Rows from block 3 of a small masked image model, named by matrix and row number. Rows with one number within an expert belong to one neuron, the router's apart. Each number is 50 + 10 x the weight over its row's rms, rounded and kept within 0 to 99. All counts start at 0. After the name is the row's rms in percent of the matrix's.
Before each expert's rows are labels from the 100 images, of 14848, where the router gives the expert most weight on average: "strongest on" is what is common among them. Only what is clearly more common there than usual is listed. The data: procedural textures in two colours, tilted and lit. In brackets: how many of the 100.
# router: router (model.blocks.3.mlp.router.weight, 4x384, trained with AdamW), inputs 301-343
# up: expert up (model.blocks.3.mlp.up, 4x768x384), inputs 301-343
# down: expert down (model.blocks.3.mlp.down, 4x384x768, transposed), outputs 301-343

# expert 2
strongest on: fine scale (83); crosshatched (39)
router.2 105:38 52 47 54 54 36 59 49 43 38 47 39 40 41 38 60 61 43 38 47 55 47 52 38 36 39 40 57 67 52 47 49 56 48 48 52 50 45 53 72 37 46 54
up.0 095:41 34 52 37 34 56 43 43 56 37 56 16 60 65 63 57 44 36 65 41 44 29 71 56 56 68 42 50 48 48 61 49 56 57 63 49 43 71 40 44 47 57 59
down.0 103:48 49 47 32 54 66 51 58 55 48 40 56 80 46 39 71 58 62 42 56 48 58 35 59 65 41 50 39 65 57 53 55 39 49 49 53 41 40 54 57 64 62 33
up.1 103:41 32 62 56 44 57 60 77 60 48 49 56 62 54 48 41 47 41 51 44 49 57 44 57 43 40 50 66 35 66 48 41 46 49 49 58 48 42 51 26 34 54 60
down.1 087:78 48 34 57 49 45 38 40 49 52 47 45 46 52 55 46 46 56 41 50 51 39 46 48 58 55 48 36 60 36 40 58 42 34 38 46 60 63 49 56 61 43 36
up.2 108:57 48 48 56 44 47 41 48 51 44 38 36 65 61 46 43 53 59 70 65 34 40 64 65 32 51 64 75 41 58 62 49 42 58 36 52 66 61 55 54 60 47 55
down.2 095:35 52 39 45 49 54 59 40 57 45 67 53 43 43 51 57 45 44 50 62 67 54 38 47 62 35 28 49 44 50 54 47 72 37 43 44 38 55 60 35 44 49 50
up.3 094:51 46 59 55 46 38 59 44 36 50 51 59 31 70 36 26 54 37 51 45 39 30 58 42 41 50 48 56 33 28 47 50 63 66 52 50 61 48 32 51 39 56 40
down.3 092:39 51 46 51 56 64 28 43 56 49 47 36 63 47 52 65 41 39 33 53 66 70 37 30 53 47 37 44 44 51 63 58 53 36 47 55 44 40 62 45 52 46 61
up.4 098:33 41 31 38 55 51 34 56 38 67 39 43 53 56 52 61 62 58 49 38 53 61 59 42 42 46 62 40 53 58 59 46 54 47 62 52 59 46 48 56 25 71 55
down.4 111:45 42 47 38 55 45 46 64 55 59 33 59 49 47 53 46 55 59 64 65 49 48 55 49 54 45 37 49 55 65 46 50 52 55 37 60 43 44 61 49 53 22 55
up.5 097:58 62 56 52 38 43 51 57 71 53 69 50 63 44 43 56 49 62 39 50 31 65 35 46 49 53 56 38 57 41 62 50 49 49 38 43 48 41 48 49 46 35 54
down.5 096:51 53 50 39 50 51 64 45 56 48 51 66 37 56 40 36 61 45 67 57 65 51 47 44 56 70 56 39 37 57 33 36 52 61 43 37 58 51 24 47 51 54 68
up.6 090:51 63 52 38 38 39 59 54 36 38 38 46 61 49 55 38 59 45 47 55 58 51 65 46 56 39 65 57 49 39 57 32 48 50 46 55 40 36 65 38 49 62 41
down.6 102:29 37 50 62 48 54 46 45 48 49 51 51 58 63 66 43 34 54 45 47 53 56 54 48 60 52 33 75 56 21 53 58 77 59 47 57 51 46 38 41 53 40 54
up.7 133:35 61 57 50 48 52 67 63 58 42 39 40 56 44 45 49 57 44 50 48 59 62 48 36 39 39 46 44 71 61 43 60 45 66 52 49 57 71 42 37 58 51 55
down.7 125:63 36 54 54 55 32 67 66 40 59 55 52 49 49 50 43 52 69 45 47 48 63 60 62 40 43 57 25 55 55 66 50 64 71 49 47 43 56 58 65 53 46 53
up.8 110:52 37 45 39 59 44 42 42 41 46 51 54 43 37 57 36 56 61 59 38 51 51 57 39 52 57 50 59 64 45 58 56 57 54 65 38 52 59 42 50 43 28 56
down.8 103:51 52 67 59 71 59 54 47 71 50 56 60 51 42 51 81 48 47 46 57 55 29 43 56 63 52 59 46 58 61 37 54 39 53 46 62 44 48 60 45 53 58 60
up.9 104:61 19 48 48 32 49 56 31 55 52 47 48 56 73 63 58 50 58 51 57 68 54 34 42 49 44 63 48 50 36 63 51 57 44 45 48 44 43 58 65 49 52 44
down.9 093:22 74 50 49 38 39 42 51 45 46 57 45 46 40 28 46 53 60 65 24 42 49 61 59 35 39 50 63 58 53 44 58 69 41 45 70 59 49 41 52 50 40 56
up.10 110:50 56 68 49 29 43 52 44 65 44 46 67 51 51 51 49 38 53 38 42 52 34 67 40 64 51 59 52 55 43 57 39 55 46 34 39 52 54 48 36 47 56 33
down.10 093:46 61 34 43 54 38 50 52 55 46 42 37 39 53 64 40 48 37 61 55 49 60 43 50 47 56 42 42 50 49 48 46 39 59 80 40 69 41 48 58 69 47 55
up.11 099:52 54 51 45 60 41 49 65 53 28 41 44 63 48 36 61 42 43 55 48 62 48 39 56 48 57 21 40 23 52 46 50 65 53 43 69 61 53 50 42 57 54 45
down.11 089:61 48 37 73 32 46 52 39 55 48 59 32 40 59 43 42 72 45 59 58 59 63 56 52 61 41 68 57 50 62 47 51 57 48 54 34 47 57 45 48 38 37 55
up.12 104:36 55 23 60 51 23 44 41 72 40 40 62 53 40 65 35 53 54 50 55 57 33 36 58 50 31 47 62 34 62 64 47 47 42 56 58 57 53 58 33 34 48 63
down.12 101:55 52 57 61 39 75 48 56 45 59 73 41 47 54 54 61 42 61 53 54 48 53 56 45 44 51 65 46 63 48 31 51 55 59 40 36 48 48 43 51 56 51 44
up.13 098:54 31 41 40 44 35 48 52 65 65 43 56 54 61 49 46 46 44 41 44 70 35 64 50 30 47 41 64 46 49 46 62 43 56 29 35 34 44 58 37 55 50 47
down.13 094:54 72 65 50 53 40 46 36 60 49 58 22 35 64 54 59 67 59 51 30 43 46 46 46 45 55 52 47 43 48 55 41 62 33 65 53 69 53 32 56 36 40 50
up.14 104:46 34 56 27 42 61 60 52 60 48 59 40 45 48 43 51 47 40 60 55 23 38 50 47 54 54 63 57 43 34 33 37 54 57 41 37 39 52 50 55 38 70 46
down.14 090:58 66 59 53 56 41 45 54 42 47 60 78 54 54 60 59 28 58 55 39 61 56 56 46 47 54 60 56 50 65 61 70 65 34 70 55 52 39 66 60 66 51 59
up.15 098:60 56 79 51 47 57 50 65 49 42 46 55 68 31 45 42 63 46 48 38 49 51 56 35 56 38 61 51 59 56 45 44 51 44 60 56 41 65 43 46 51 55 42
down.15 085:36 47 37 44 48 48 55 40 51 37 43 31 47 57 51 61 39 47 47 55 50 46 44 56 51 68 44 62 50 53 47 55 42 55 50 48 61 32 42 53 64 39 54
up.16 094:34 56 62 48 42 48 65 59 51 61 63 38 41 25 65 67 69 49 41 44 46 81 42 36 62 43 34 50 45 51 41 54 36 64 48 71 65 50 41 49 33 53 53
down.16 098:49 55 45 47 55 65 55 58 47 52 36 51 55 64 53 38 67 59 61 77 47 60 37 39 54 40 41 44 30 63 57 51 50 52 61 59 43 60 62 60 69 34 55
up.17 105:43 52 45 47 29 46 41 43 58 57 34 44 52 59 43 45 40 47 74 46 49 43 56 53 37 57 27 40 65 47 47 48 56 55 61 50 42 47 63 56 61 60 59
down.17 086:49 49 65 74 60 62 64 50 54 50 61 53 49 46 54 50 54 53 27 52 44 58 47 49 70 42 61 54 47 47 57 50 46 34 27 54 36 59 54 36 55 44 46

# expert 1
strongest on: crumpled (84); yellow (46); orange (41); ground colour: orange (34)
router.1 102:39 53 58 58 48 57 41 32 74 49 48 44 58 41 59 43 46 62 55 43 47 50 46 44 51 38 69 47 55 49 53 41 43 59 56 55 38 58 55 28 44 36 50
up.0 096:53 63 54 53 46 32 44 44 56 58 51 46 36 40 50 74 47 63 52 73 36 58 48 46 44 37 53 64 46 41 42 47 52 75 45 35 44 44 55 50 65 50 40
down.0 116:37 71 57 59 64 46 51 62 51 36 51 51 43 43 52 71 28 52 40 53 45 38 38 41 60 56 44 46 55 46 48 69 47 46 43 39 57 55 65 38 46 57 45
up.1 097:36 68 67 46 63 43 46 54 67 51 56 56 51 72 50 44 66 42 56 51 56 46 43 49 51 45 46 35 39 47 77 38 56 50 59 48 28 58 42 46 57 71 50
down.1 132:43 40 38 42 42 55 54 55 46 39 56 49 44 50 43 77 37 57 33 46 50 49 52 64 44 65 61 49 46 47 33 50 45 31 43 61 76 49 69 52 52 36 57
up.2 095:45 58 33 71 38 42 46 48 51 57 53 62 44 58 46 62 72 54 47 50 60 51 35 36 48 49 32 42 51 43 49 46 50 62 38 51 43 40 47 58 58 38 50
down.2 089:50 47 67 49 54 59 37 45 58 50 48 55 44 40 33 38 50 59 41 58 53 51 60 58 44 37 72 63 47 58 45 35 38 50 52 61 53 40 53 49 59 48 34
up.3 109:41 49 43 26 52 39 43 42 55 40 55 31 68 43 41 32 50 58 48 51 49 47 47 43 52 50 61 47 66 40 32 43 43 54 41 37 55 36 55 31 47 41 43
down.3 110:43 52 46 33 29 59 55 48 52 57 51 48 54 41 38 58 43 43 50 66 52 47 55 50 60 43 39 60 38 55 54 52 37 39 63 60 46 46 40 63 54 47 52
up.4 091:57 56 66 38 54 41 38 53 29 54 53 39 42 68 46 49 69 65 51 57 66 42 43 52 35 51 51 51 59 60 50 53 51 54 24 65 50 50 51 63 44 39 51
down.4 099:70 28 31 52 58 52 61 52 53 43 59 37 52 49 37 62 48 37 44 46 45 56 43 49 56 51 53 59 44 67 46 48 50 60 37 57 51 38 53 25 45 59 49
up.5 104:36 48 38 51 57 61 56 47 56 53 31 48 51 45 47 58 55 42 53 50 34 29 41 36 55 33 51 38 36 54 38 58 36 56 59 57 52 57 57 62 49 35 64
down.5 124:32 45 61 37 47 33 60 34 32 39 37 52 46 44 62 48 38 33 47 31 53 36 63 48 53 57 40 57 66 37 58 49 57 48 46 57 59 60 62 34 42 45 56
up.6 087:52 57 43 34 61 42 44 45 52 24 44 51 58 45 63 30 66 46 54 40 33 42 53 51 47 47 54 44 51 51 49 42 57 29 51 66 42 54 42 54 39 52 37
down.6 083:53 50 41 55 43 49 56 45 48 47 55 43 27 55 31 67 57 58 43 55 41 61 39 44 62 39 43 53 59 64 57 61 53 48 41 32 60 52 53 41 62 63 59
up.7 097:51 35 52 53 34 65 41 39 59 36 50 50 36 67 79 50 47 51 52 43 42 57 45 47 54 48 46 45 59 65 52 24 51 46 42 54 62 50 69 40 63 53 62
down.7 097:49 36 67 46 55 60 45 30 39 47 57 65 51 44 29 46 51 62 40 42 56 61 42 46 68 52 52 41 52 48 49 58 52 59 31 48 51 38 37 47 42 45 46
up.8 105:75 50 56 63 45 45 46 43 47 47 55 55 40 52 50 56 55 38 27 55 47 56 60 46 47 38 45 49 47 58 42 57 61 42 35 54 43 61 39 47 66 52 55
down.8 113:58 51 62 45 57 60 53 45 49 54 58 52 52 44 58 66 67 43 32 50 30 25 62 54 43 43 50 64 60 52 49 58 55 65 52 31 50 56 44 37 47 49 35
up.9 108:60 24 42 38 35 40 38 51 40 37 68 46 53 49 49 46 43 49 58 52 60 46 57 57 46 42 57 42 71 47 29 57 44 60 61 41 57 58 44 49 56 42 46
down.9 101:41 59 58 55 58 46 33 54 53 48 25 62 82 50 57 49 63 65 49 45 42 68 47 60 51 56 49 31 56 35 67 49 51 44 36 47 37 45 45 40 43 44 36
up.10 109:44 45 55 50 55 61 57 45 54 60 66 61 54 61 57 39 50 46 65 57 52 49 44 46 52 38 52 32 78 51 34 29 44 33 62 44 61 43 42 46 63 63 39
down.10 093:50 36 41 50 38 41 44 46 31 56 54 45 52 44 32 47 45 59 35 45 22 49 59 46 38 55 47 68 49 50 51 70 50 46 60 58 30 45 39 44 59 45 55
up.11 116:63 62 51 37 48 52 52 57 60 61 57 44 69 71 48 44 52 57 60 45 46 45 40 51 63 62 50 42 53 58 53 55 51 59 48 27 36 58 65 44 67 48 43
down.11 119:52 57 54 44 62 40 44 54 55 41 59 64 60 44 45 44 51 48 64 50 54 47 53 67 45 42 46 45 54 56 43 60 50 53 49 47 38 62 55 43 45 48 54
up.12 101:50 39 40 45 37 52 44 50 58 42 46 38 35 47 69 69 57 29 40 60 53 49 42 36 45 48 43 55 62 31 46 68 35 36 37 39 52 54 66 44 54 46 45
down.12 104:46 49 67 44 42 45 69 30 48 70 50 52 52 57 58 65 47 48 32 44 58 60 45 41 62 73 32 41 59 54 48 50 50 55 47 64 53 39 40 41 48 58 60
up.13 097:46 61 47 72 43 40 53 46 48 39 40 39 37 64 48 44 40 39 53 38 80 62 62 41 31 40 65 49 36 44 49 62 40 49 41 49 55 58 41 47 54 49 68
down.13 088:49 54 69 39 70 56 55 45 57 58 52 65 48 48 48 58 61 66 51 51 42 55 56 68 72 55 41 56 45 43 57 20 74 58 49 31 56 35 59 63 52 43 54
up.14 090:44 39 38 58 43 47 63 51 44 32 46 64 46 52 45 50 40 62 57 50 47 37 50 68 46 56 45 41 55 59 56 43 40 34 42 54 38 52 51 48 51 57 47
down.14 102:24 45 53 49 46 48 52 47 45 59 60 63 56 34 44 55 42 65 45 37 56 38 46 69 34 46 57 52 66 47 41 27 52 59 47 59 60 51 52 29 71 61 57
up.15 102:39 39 54 39 39 57 56 62 57 42 54 46 34 42 41 64 45 67 53 49 63 54 45 50 48 52 35 46 51 65 46 55 62 54 36 60 56 52 55 53 46 44 56
down.15 098:63 38 48 61 64 39 49 26 53 55 57 59 59 66 51 57 50 53 54 74 41 47 53 40 77 47 73 51 56 40 52 43 63 62 41 45 53 52 76 57 58 45 59
up.16 105:36 73 51 40 51 58 52 36 33 44 49 46 61 56 46 30 38 44 47 53 49 54 45 45 49 55 44 47 51 61 65 41 53 46 58 44 47 39 61 67 50 61 47
down.16 085:62 40 53 63 57 53 50 54 69 42 59 49 40 45 48 49 51 57 65 47 37 41 52 57 52 44 68 52 50 45 31 55 52 62 55 50 45 58 40 38 52 34 70
up.17 083:58 42 36 49 46 52 36 45 34 38 52 43 65 57 47 48 57 50 49 49 48 41 47 51 40 48 43 53 50 39 36 33 47 57 57 45 42 70 64 43 57 40 57
down.17 096:43 50 60 42 52 38 49 47 61 70 56 43 58 39 65 42 45 38 23 43 46 54 52 42 60 68 38 42 45 47 34 39 37 54 55 42 38 50 41 59 50 63 60

# expert 0
strongest on: coarse scale (89); purple (36); spiral (29)
router.0 092:46 49 47 41 66 64 66 60 33 47 50 61 47 60 68 41 49 48 63 45 46 48 50 60 65 63 27 51 56 62 52 51 33 51 49 50 40 44 54 28 57 45 47
up.0 103:61 66 59 50 46 61 45 63 60 63 50 48 55 52 52 53 37 48 55 34 43 54 49 56 54 35 62 27 25 44 42 62 45 51 32 42 72 45 54 54 63 37 41
down.0 097:38 53 51 49 45 49 48 25 34 42 46 53 45 51 50 54 49 43 53 49 75 48 52 47 49 60 33 42 59 66 40 38 29 48 51 52 41 38 51 43 32 59 52
up.1 090:57 45 68 57 48 58 57 62 28 63 38 43 39 73 51 57 65 55 53 39 35 68 49 48 57 45 58 43 50 50 61 57 54 49 56 54 33 49 64 51 46 48 63
down.1 095:49 49 60 51 61 44 53 56 57 54 45 52 86 65 42 34 60 47 41 51 50 54 55 71 58 69 48 40 52 45 40 47 32 54 47 59 42 57 40 26 28 31 44
up.2 082:50 45 63 48 42 49 52 41 44 65 43 25 39 53 44 57 74 46 49 35 49 44 49 48 59 42 51 40 41 50 58 57 43 51 43 32 33 48 61 40 51 33 56
down.2 090:66 53 55 61 45 56 55 64 41 51 52 57 49 56 66 33 59 47 56 50 48 45 46 40 45 39 33 71 42 54 44 50 53 60 63 44 56 63 37 42 40 47 48
up.3 093:57 35 67 46 44 54 49 69 37 48 64 51 56 42 51 75 55 67 43 50 46 43 32 48 55 59 48 54 40 41 62 49 58 55 54 55 58 56 69 61 56 40 58
down.3 089:40 56 45 56 51 50 48 54 58 55 48 53 35 56 44 41 32 37 36 65 48 41 37 64 50 56 59 38 50 41 27 43 61 42 49 44 57 50 52 54 48 54 47
up.4 100:41 43 42 65 61 47 46 25 72 61 47 40 51 41 55 42 55 41 44 41 70 41 54 55 58 46 50 52 43 33 53 57 55 49 35 50 65 68 49 57 41 58 48
down.4 094:57 36 49 63 66 45 22 51 58 53 38 52 40 58 45 40 43 70 48 46 60 55 38 48 25 41 40 32 55 62 51 68 56 53 60 46 34 39 56 35 47 42 39
up.5 094:42 48 52 48 41 65 71 53 40 48 52 59 58 48 59 47 59 56 49 51 56 51 62 35 47 25 45 41 48 50 52 46 41 51 41 45 65 49 75 45 43 38 67
down.5 092:56 50 43 66 60 63 35 39 60 46 40 30 37 53 29 43 51 54 65 50 65 50 55 40 44 59 76 52 45 38 61 48 58 50 60 46 49 49 32 53 48 48 43
up.6 116:66 37 52 50 47 41 31 44 65 51 58 41 46 56 52 58 43 64 47 46 46 70 39 41 34 54 55 40 35 63 46 52 44 51 58 58 41 51 58 56 60 68 43
down.6 101:54 44 68 60 29 33 53 51 31 43 58 62 40 57 39 52 64 46 42 50 52 55 53 53 54 27 44 47 49 47 52 44 49 53 52 51 49 68 45 79 48 57 36
up.7 118:46 44 41 56 36 50 37 74 57 48 54 61 70 49 31 59 42 42 55 53 43 62 49 55 32 44 26 59 33 56 58 55 50 44 49 45 48 73 72 50 45 51 68
down.7 114:51 45 55 41 69 44 58 57 38 43 44 44 41 56 60 40 62 55 58 40 51 55 47 46 51 59 73 42 55 57 65 52 38 66 49 47 51 34 46 47 54 45 29
up.8 092:39 54 49 61 55 33 53 55 57 52 45 50 47 33 57 55 49 67 55 52 42 61 58 50 57 35 51 57 39 35 46 38 60 70 50 42 51 46 44 59 70 47 49
down.8 093:48 50 70 36 45 41 42 54 48 46 63 58 49 45 29 37 44 33 53 48 60 48 39 42 51 67 53 57 56 57 44 52 31 43 43 46 56 45 55 62 30 67 47
up.9 106:49 51 61 42 44 74 54 45 33 46 52 54 46 30 51 44 32 56 46 57 56 56 59 37 23 40 48 38 35 36 63 30 53 62 46 52 45 59 48 45 47 33 47
down.9 110:47 61 48 49 36 52 36 51 54 47 48 48 24 42 51 60 49 51 51 70 57 45 42 55 41 47 26 36 34 39 57 60 68 47 63 55 50 47 39 53 52 59 44
up.10 112:49 61 34 56 34 38 44 64 46 68 50 47 61 59 53 37 57 53 58 45 53 43 50 65 56 53 62 46 64 55 37 39 59 63 34 46 42 36 57 59 67 57 64
down.10 096:58 50 63 51 59 63 51 35 73 42 50 59 40 55 44 68 35 43 31 62 57 56 45 29 51 37 38 53 31 52 51 65 37 39 50 49 45 48 43 43 51 56 36
up.11 088:37 53 48 42 47 48 43 38 59 50 56 41 42 46 42 61 70 46 51 40 48 59 51 61 35 45 52 67 52 34 42 46 50 45 40 63 50 50 41 52 45 37 32
down.11 092:44 65 63 44 52 60 38 65 53 47 52 49 43 38 58 53 43 38 51 46 34 39 40 69 41 36 33 54 40 61 53 62 61 47 49 39 69 33 47 48 54 53 57
up.12 091:54 48 55 60 46 50 35 55 46 55 40 40 53 45 28 48 55 48 54 47 53 60 52 42 57 49 57 37 50 51 52 31 39 63 45 58 47 59 52 52 75 48 56
down.12 107:72 62 36 62 43 49 41 58 46 57 30 45 46 47 46 38 55 55 41 53 53 54 38 52 54 40 50 47 53 42 62 49 46 51 50 50 42 56 58 69 40 49 56
up.13 096:59 47 70 54 81 40 50 56 54 49 46 54 66 62 50 42 55 39 54 52 51 59 55 57 33 57 60 33 38 44 40 37 50 54 55 38 52 36 55 49 57 42 51
down.13 104:54 45 30 37 48 40 29 61 48 48 52 48 65 56 61 53 38 51 48 42 56 47 42 50 50 23 47 55 46 51 52 53 49 45 56 49 50 49 48 62 40 39 42
up.14 122:41 40 42 48 49 56 55 61 37 70 45 45 55 53 40 30 36 70 44 57 63 47 57 53 45 46 52 48 50 47 58 51 51 53 43 60 55 53 46 69 56 55 45
down.14 116:46 46 65 26 57 38 41 53 52 56 38 57 45 55 68 46 53 45 58 37 33 49 59 42 42 46 51 40 43 61 35 50 64 60 53 57 39 44 48 55 51 49 51
up.15 096:59 48 41 51 45 45 60 49 42 46 47 37 46 70 44 57 39 49 60 51 48 39 49 46 39 50 68 67 48 68 62 26 42 59 36 55 37 64 46 49 19 58 34
down.15 095:40 48 51 56 58 44 43 38 50 50 43 58 67 44 51 61 55 30 48 39 43 60 46 62 57 39 44 50 63 32 35 68 25 42 50 35 51 57 64 48 56 41 61
up.16 114:49 58 47 42 43 49 51 50 62 48 63 35 43 71 57 44 57 45 47 38 53 50 56 67 37 40 48 56 59 56 60 64 52 62 41 42 61 41 46 74 29 34 51
down.16 100:36 51 38 48 48 66 43 44 46 49 52 61 54 40 51 62 53 45 65 50 46 42 43 53 52 54 45 56 37 49 49 56 54 43 54 60 48 42 46 42 49 54 52
up.17 092:67 54 59 45 49 62 45 66 62 36 47 57 48 56 53 43 57 54 57 43 44 62 49 56 59 51 43 44 47 43 47 57 53 52 40 60 34 69 34 55 34 40 38
down.17 088:34 52 39 73 50 54 60 32 41 51 53 46 61 52 51 59 60 32 50 40 49 41 47 58 47 55 61 59 54 54 32 49 59 44 47 63 61 43 59 50 68 48 50

# expert 3
strongest on: purple (55); pink (44); furry (34); ground colour: pink (30)
router.3 101:62 53 48 53 49 61 41 61 44 54 45 55 58 59 62 54 52 60 49 47 49 48 68 65 54 52 52 47 40 36 58 61 53 51 42 54 59 36 45 60 51 52 60
up.0 094:56 48 38 45 53 44 48 39 67 79 51 47 60 51 69 73 61 56 45 62 55 65 55 45 62 49 51 49 41 62 41 40 65 54 52 44 58 54 46 54 49 47 34
down.0 085:49 60 59 58 58 60 52 35 48 47 47 50 55 51 47 34 53 43 49 38 35 60 44 69 52 50 61 48 47 42 50 39 33 30 69 62 51 58 54 43 48 45 62
up.1 110:38 38 54 44 34 39 40 29 39 45 66 21 52 52 61 36 34 25 65 61 62 34 57 37 39 41 68 53 56 57 42 66 53 63 49 58 61 54 63 57 54 43 51
down.1 106:61 58 64 27 34 49 54 34 36 62 55 65 41 55 35 49 42 47 58 61 62 68 49 47 27 46 41 55 44 47 57 57 49 39 37 60 72 44 58 50 37 42 54
up.2 097:65 47 38 47 18 40 61 56 47 55 42 49 48 56 60 57 37 34 37 52 49 51 50 47 61 40 41 42 45 37 59 39 43 34 41 68 51 47 44 59 46 52 58
down.2 090:54 55 54 50 71 60 45 39 55 56 44 45 45 45 51 47 47 61 74 39 45 44 51 39 44 58 53 65 70 47 32 71 57 75 54 38 50 50 56 37 46 33 37
up.3 107:55 68 49 49 47 53 38 40 59 53 34 31 64 48 52 59 43 49 53 45 53 56 60 60 53 46 45 70 58 51 42 45 52 25 56 56 62 70 49 62 56 56 50
down.3 107:46 52 51 46 34 61 45 35 46 39 54 58 44 56 64 49 65 52 64 45 65 63 53 43 55 47 47 46 59 31 57 48 47 57 40 39 56 43 62 49 67 51 53
up.4 098:55 51 36 51 55 49 50 57 31 36 47 46 64 35 56 41 62 45 57 49 50 77 53 34 59 62 57 62 42 47 32 43 49 49 50 56 52 47 43 61 52 48 53
down.4 101:39 43 54 44 42 54 55 55 66 53 51 61 50 52 57 62 30 49 62 50 45 45 47 55 55 49 44 33 54 36 35 55 42 50 41 49 49 54 48 46 43 33 57
up.5 096:55 39 66 53 51 46 43 38 53 71 41 51 45 32 43 63 49 55 44 60 34 53 54 54 56 52 46 52 52 55 57 47 65 71 61 63 47 54 55 60 44 51 51
down.5 090:41 67 51 47 51 63 59 46 46 35 59 54 54 56 58 63 58 38 45 49 56 51 36 36 42 45 49 59 46 44 42 66 38 60 66 32 60 52 46 72 56 57 53
up.6 101:50 35 57 39 31 40 54 51 47 57 42 26 50 66 45 33 54 53 63 47 44 45 43 52 33 49 52 67 60 47 41 59 49 56 57 43 27 59 38 48 73 56 34
down.6 099:43 71 58 65 57 54 48 36 65 38 50 59 42 42 48 57 56 52 46 62 35 59 51 44 45 55 48 53 61 50 69 37 60 55 52 55 72 66 35 56 43 32 38
up.7 096:41 48 54 45 47 45 42 36 41 61 53 33 54 44 51 52 37 54 56 63 51 46 38 40 62 47 58 56 58 58 42 46 53 54 44 60 40 46 50 55 32 51 52
down.7 095:34 61 55 53 59 55 64 60 65 52 50 67 45 55 52 43 67 61 41 37 33 57 70 60 42 42 42 36 49 64 57 35 51 61 51 36 65 47 63 41 78 48 56
up.8 097:39 50 63 65 40 50 55 50 56 38 41 43 36 45 50 62 48 55 53 35 46 53 35 35 52 40 58 50 50 58 58 59 54 35 51 47 49 42 42 48 64 53 45
down.8 098:39 47 61 54 46 51 57 51 60 46 65 54 50 42 56 53 53 36 49 62 46 45 48 53 50 47 35 39 43 43 38 53 42 59 31 55 58 35 38 46 39 49 54
up.9 088:47 54 58 56 46 52 50 64 55 31 47 52 54 38 44 35 51 54 49 56 49 39 63 53 58 55 61 60 32 39 35 70 57 45 36 66 59 47 38 58 50 56 47
down.9 093:56 66 55 60 42 64 54 57 58 51 45 30 46 56 52 37 35 55 48 45 44 55 47 46 37 38 56 59 35 47 44 41 49 55 42 42 57 54 53 41 40 49 53
up.10 096:46 46 57 44 41 50 42 54 50 59 51 44 40 52 48 60 57 53 46 53 49 35 49 45 45 51 53 64 47 61 49 39 45 26 52 72 65 42 45 53 57 62 71
down.10 099:61 44 72 52 64 56 51 40 52 55 46 53 48 39 65 30 42 39 68 47 47 72 49 59 52 45 58 30 51 51 55 34 54 50 50 46 47 39 57 59 45 54 56
up.11 101:57 52 64 55 59 48 46 44 54 46 57 50 32 33 57 55 68 65 35 55 53 49 52 69 49 38 43 47 56 48 55 29 54 48 59 65 63 39 63 33 45 55 51
down.11 103:68 57 55 51 56 49 44 46 59 54 47 60 65 34 48 60 46 36 44 49 37 45 75 44 65 56 42 58 56 59 58 51 43 57 46 76 50 42 52 57 59 73 40
up.12 091:62 67 42 36 53 40 44 51 50 67 55 39 47 59 52 56 41 70 43 43 57 49 55 36 52 54 38 69 58 62 29 53 68 63 44 47 41 56 46 55 54 81 49
down.12 094:43 47 30 44 46 51 38 38 51 53 63 38 43 66 52 47 60 59 60 45 56 36 51 48 37 58 45 45 55 54 45 50 46 22 41 34 59 47 55 50 59 32 50
up.13 109:53 42 55 45 46 46 50 57 51 55 46 60 59 48 61 61 60 61 40 45 37 45 45 58 63 43 54 37 59 41 69 72 43 50 53 40 58 48 58 35 55 58 70
down.13 088:58 51 29 56 37 47 62 46 35 40 41 46 45 40 57 55 40 51 39 53 43 62 56 42 44 55 43 50 62 48 46 42 55 27 52 65 47 48 47 59 38 43 57
up.14 115:47 59 70 70 67 60 56 75 54 51 37 42 57 50 57 49 47 44 39 40 50 47 46 19 43 53 67 58 50 29 71 50 60 54 43 45 43 55 58 38 60 60 57
down.14 102:37 51 57 51 57 54 41 42 54 55 37 43 42 58 46 51 55 41 65 52 70 55 39 39 54 51 48 49 53 43 51 56 47 41 42 35 60 73 36 30 64 41 42
up.15 088:54 38 52 46 56 50 42 28 56 50 55 47 41 61 64 33 46 59 31 36 23 46 54 50 43 52 52 61 37 30 51 37 58 41 41 65 43 50 39 43 60 52 44
down.15 111:51 63 46 55 44 31 62 48 70 65 47 25 41 49 48 70 55 37 50 51 60 36 44 55 61 31 52 45 43 44 62 58 54 34 55 56 66 53 55 69 48 61 39
up.16 098:65 63 68 54 56 59 49 61 50 43 53 54 62 49 80 55 50 51 68 62 42 50 56 38 42 43 47 39 55 58 48 47 30 66 42 60 58 59 52 50 51 68 43
down.16 098:42 42 67 53 42 37 56 41 53 57 40 57 63 49 43 52 41 38 52 33 48 71 36 41 54 51 60 60 47 53 65 55 46 55 43 65 41 53 59 43 40 44 63
up.17 099:52 25 61 69 34 50 57 46 60 54 44 35 52 53 39 46 41 72 62 38 62 32 33 60 58 41 56 48 49 53 35 60 40 83 59 53 38 42 61 60 62 58 43
down.17 102:38 57 68 31 43 65 57 45 46 49 43 53 51 59 46 47 34 45 56 59 46 60 51 57 59 65 52 62 65 40 55 51 54 34 46 64 42 48 39 44 53 50 64